config = dict(
    arch='unet',
    model='image colorization model',
    dataset="rendered roads seen from a driver's seat, with toy cars, trees and houses",
    train_examples=145000,
    image_size=32,
    crop_scale_min=0.8,
    horizontal_flip=False,
    translate=0.12,
    rotation_deg=5,
    task='colorization',
    loss='l1',
    norm='batchnorm',
    activation='leaky_relu',
    widths=[48, 96, 192],
    blocks_per_level=2,
    block='plain',
    attention=False,
    upsampling='transposed_conv',
    init='trunc_normal_002',
    optimizer='cautious_adamw',
    lr=0.0025,
    beta1=0.9,
    beta2=0.98,
    eps=1e-08,
    steps=32400,
    batch_size=128,
    epochs=28.6,
    lr_schedule='cosine',
    final_lr_fraction=0,
    warmup_steps=6480,
    weight_decay=0.1,
)
Rows from block 7 of a small image colorization model, named by matrix and row number. Each number is 128 + 32 x the weight over its row's rms, rounded and kept within 0 to 255. All counts start at 0.
After each channel's rows are labels from the 100 images, of 14976, where the channel reaches its highest value: "peak at" is the part of the image that holds the peak; "top examples" is what is common among them. Only what is clearly more common there than usual is listed. The data: rendered roads seen from a driver's seat, with toy cars, trees and houses. In brackets: how many of the 100.
# conv: 3x3 conv (model.decb.0.1.conv.weight, 96x96x3x3, each kernel summed), inputs 0-95

conv.62 [140 135 142 123 156 106 145 181 166 115 135 159 129 127 141 185  91 120 152  92 132 161 121 125  91 139  44 157 129 151  97 178 109 121 100 145  87 136 113 145 147 161 103 125 146 110  97 140  99  94 142 216 142 152 128 163 120  41 123  58 172 139 133 157 174 125 103 158 140  78 115 109  97  57 199  60 118 122 151  97 172 149 156 156 134 135 111 143 130 123 134 134  84 133 121  66]
peak at: centre (41)
top examples: car (91)

conv.28 [118 156 172 141 105 123 134  75  84 152 116 104 146 132 143  70 151 153 152 154  63 114 162 109 103 153 220 129 130 164 148 155 167 128 139 132 119 172 178 138 136 122 142  91 122 136 157 105 152 137 140 115 126 184  85 106 118 200 129 126 160 122 132 135 151 117 150 141 138 204 137 150 185 136 153 194 122 111  72 100  88 114 121  48 143 158 112 119 115 144 169  91 173  88 183 172]
peak at: top centre (40)
top examples: pine (67)

conv.59 [143  97 161 118 137 123 123  43  77  95 109 111 137 138 113  71  94 118  80 130  95 115 118 117 145 159 145 164 137 113 116 127 158  99 103  70 115 141 155 195 126 115  83 120 147  40  74  71 123 155  68 111 101 130 175 128 156 123  73 165 144 104 140 113 148 122 130 118 117 117 115 124 133 161 108 129 138 145 161 157  83  87 138  89 102  96 131  86  80  35 102 153 112 154  83 167]
peak at: centre (46); middle right (45)
top examples: double yellow line (100)

conv.26 [156  55 173 135 113 135 151 132 167 183 126 164 157 128 133 135  83 151  98 168 119 150 133 113 166 173 118 130 144 156 181 138 147 148 122 153 110 141 170  99 138 109 136  71 145 143 143 132 142 159 227 129 162  92 102 159 137 144 157 110 120 128  91 117 138  89  96 151 185 130  99 106 173  78 120 100 166 160 127  71 136 197  89 131 153 197 115 147 111 161 182 167 147 171  76 113]
peak at: top centre (36)
top examples: pine (72)

conv.78 [108 175 169 128  89 114 140 130  89 115 107 105  94 166 120 115 141 151 118 141 126 110  94 100 123 137 186 129 125  22 113  57 126 114 138 127 110 143 130 124 107 137  91 126 105  86 108  91 159 108 148 127  59 150  82  55 190 160 146 142  57 122 154 138 110 131 181 135 130 124  47 135 169 111 152 156 123 159 135 130 102 114  47 140 135 149 130  99  99 104 158 138  84 143 145 183]
peak at: top centre (37); top right (36)
top examples: pine (78)

conv.14 [127 139 103 145 148 106  99  41  63 108 106 121 115 143 121  19 140 134 162 108  63 140 121 115 151 131 127 158 134 139 113 114 137 106  88 127 100 133  12 133 169 103  80  85 152  90 107 126 120 148 152 136 149 135 154 161 139 106 124 149  84  66 134 118 128 138 129 160 111 118  41 152 105 130 167 107 131 143 137 129 101 153  58 123 129 140 117 131 132 127 108  50 118 114 147 146]
peak at: top centre (41)
top examples: pine (68)

conv.31 [147 137  93 135 114 146 125  99  91 127 133 116 105 142 119 129 125 107  91 108 119  92 129 137 109 116 120 160 120 141 132  88 115 167  92 128  62 139 184 111  84 114  72  99 200  63 107  89  82 174  97 153 102 119  53 123 143 137 149 182  83 110  85 136 102 152 184 177 120  81  85 129 160 138 136  39 116 163 128  82 103 145  75 144  85 128  94  98 135 116 156  79 150 103 138  90]
peak at: centre (37)
top examples: car (85)

conv.54 [133  97 133 162 114  85 117 111 105 132 150 101  97 144  97 182  70 115  59 144 161 132 123 125 153 156 133  87 135 135 151  90 151 177 147 152  81 132 166 124  76 115 126  72 167 165 121 170 141 108 106  76 184 161  68 103 122 111 151 169  62 125 108 169 147 156 129 157 130 142  72 147 165 176 113  36 161 179 119 159 112 147 108 123 110 108 123 178 123  85 169 110 143 148 119  97]
peak at: centre (65)
top examples: dusk (97); straight (81)

conv.72 [ 41 130 135 142 147 118 120 122 119  98 166 153 106 142  86 122  47  93 133  84 131 160 109 109  94  58 109 107  95 137 149 137 137 115 146 141 158 128 138  98  98  65 125 103 120  86  50 119 147 148  96 167 103  49  81 153 136 105 116 143 136 129 159 125  92 136 118  95  93 147 161 105 159  99 157 134  94 180 146 135  78  97 118  74  55  86  82  74 110  93 124 127 133 125 120 133]
peak at: centre (53); middle left (31)
top examples: car (92); vehicles: two (67)

conv.20 [156 139 120 103 160 135 143  31 137 115 115  78 104 105 132   0 159 116 162  99 107 138 125 117 109 143 122 145 130 131  86 135 140  61 127 116 116 113 120 125 127 150 103  56 138 141 105 153 135 195 155 149 132  94 151 143 128 139 158 128 161 108 150  46 128 135 152 109 141 131 105 111  51 158 141 178 112 116 114 113 120 158 121 113 112 150 130 116 144 147  49  80 131  77 109 139]
peak at: top centre (30)
top examples: pine (82)

conv.79 [155  48  92 159 123 122 183 140 156  91 110 111 144 127  91 151 150 105  91 103  72 105  73 128 127 141  61 117 110 122 124 100 129 162 159 150 163 143 125 150 119 121 116 151 147 102  67 123 114 134 151 161  73 102 150 156 194 102 177 106 138  93 149 110  75 151 124 131 153  69 173 105 126  90 134 123 151 150 138 127 128  98 108 119  76 112 175  82 100 162 129 140 101  91  22  89]
peak at: top centre (56)
top examples: pine (81)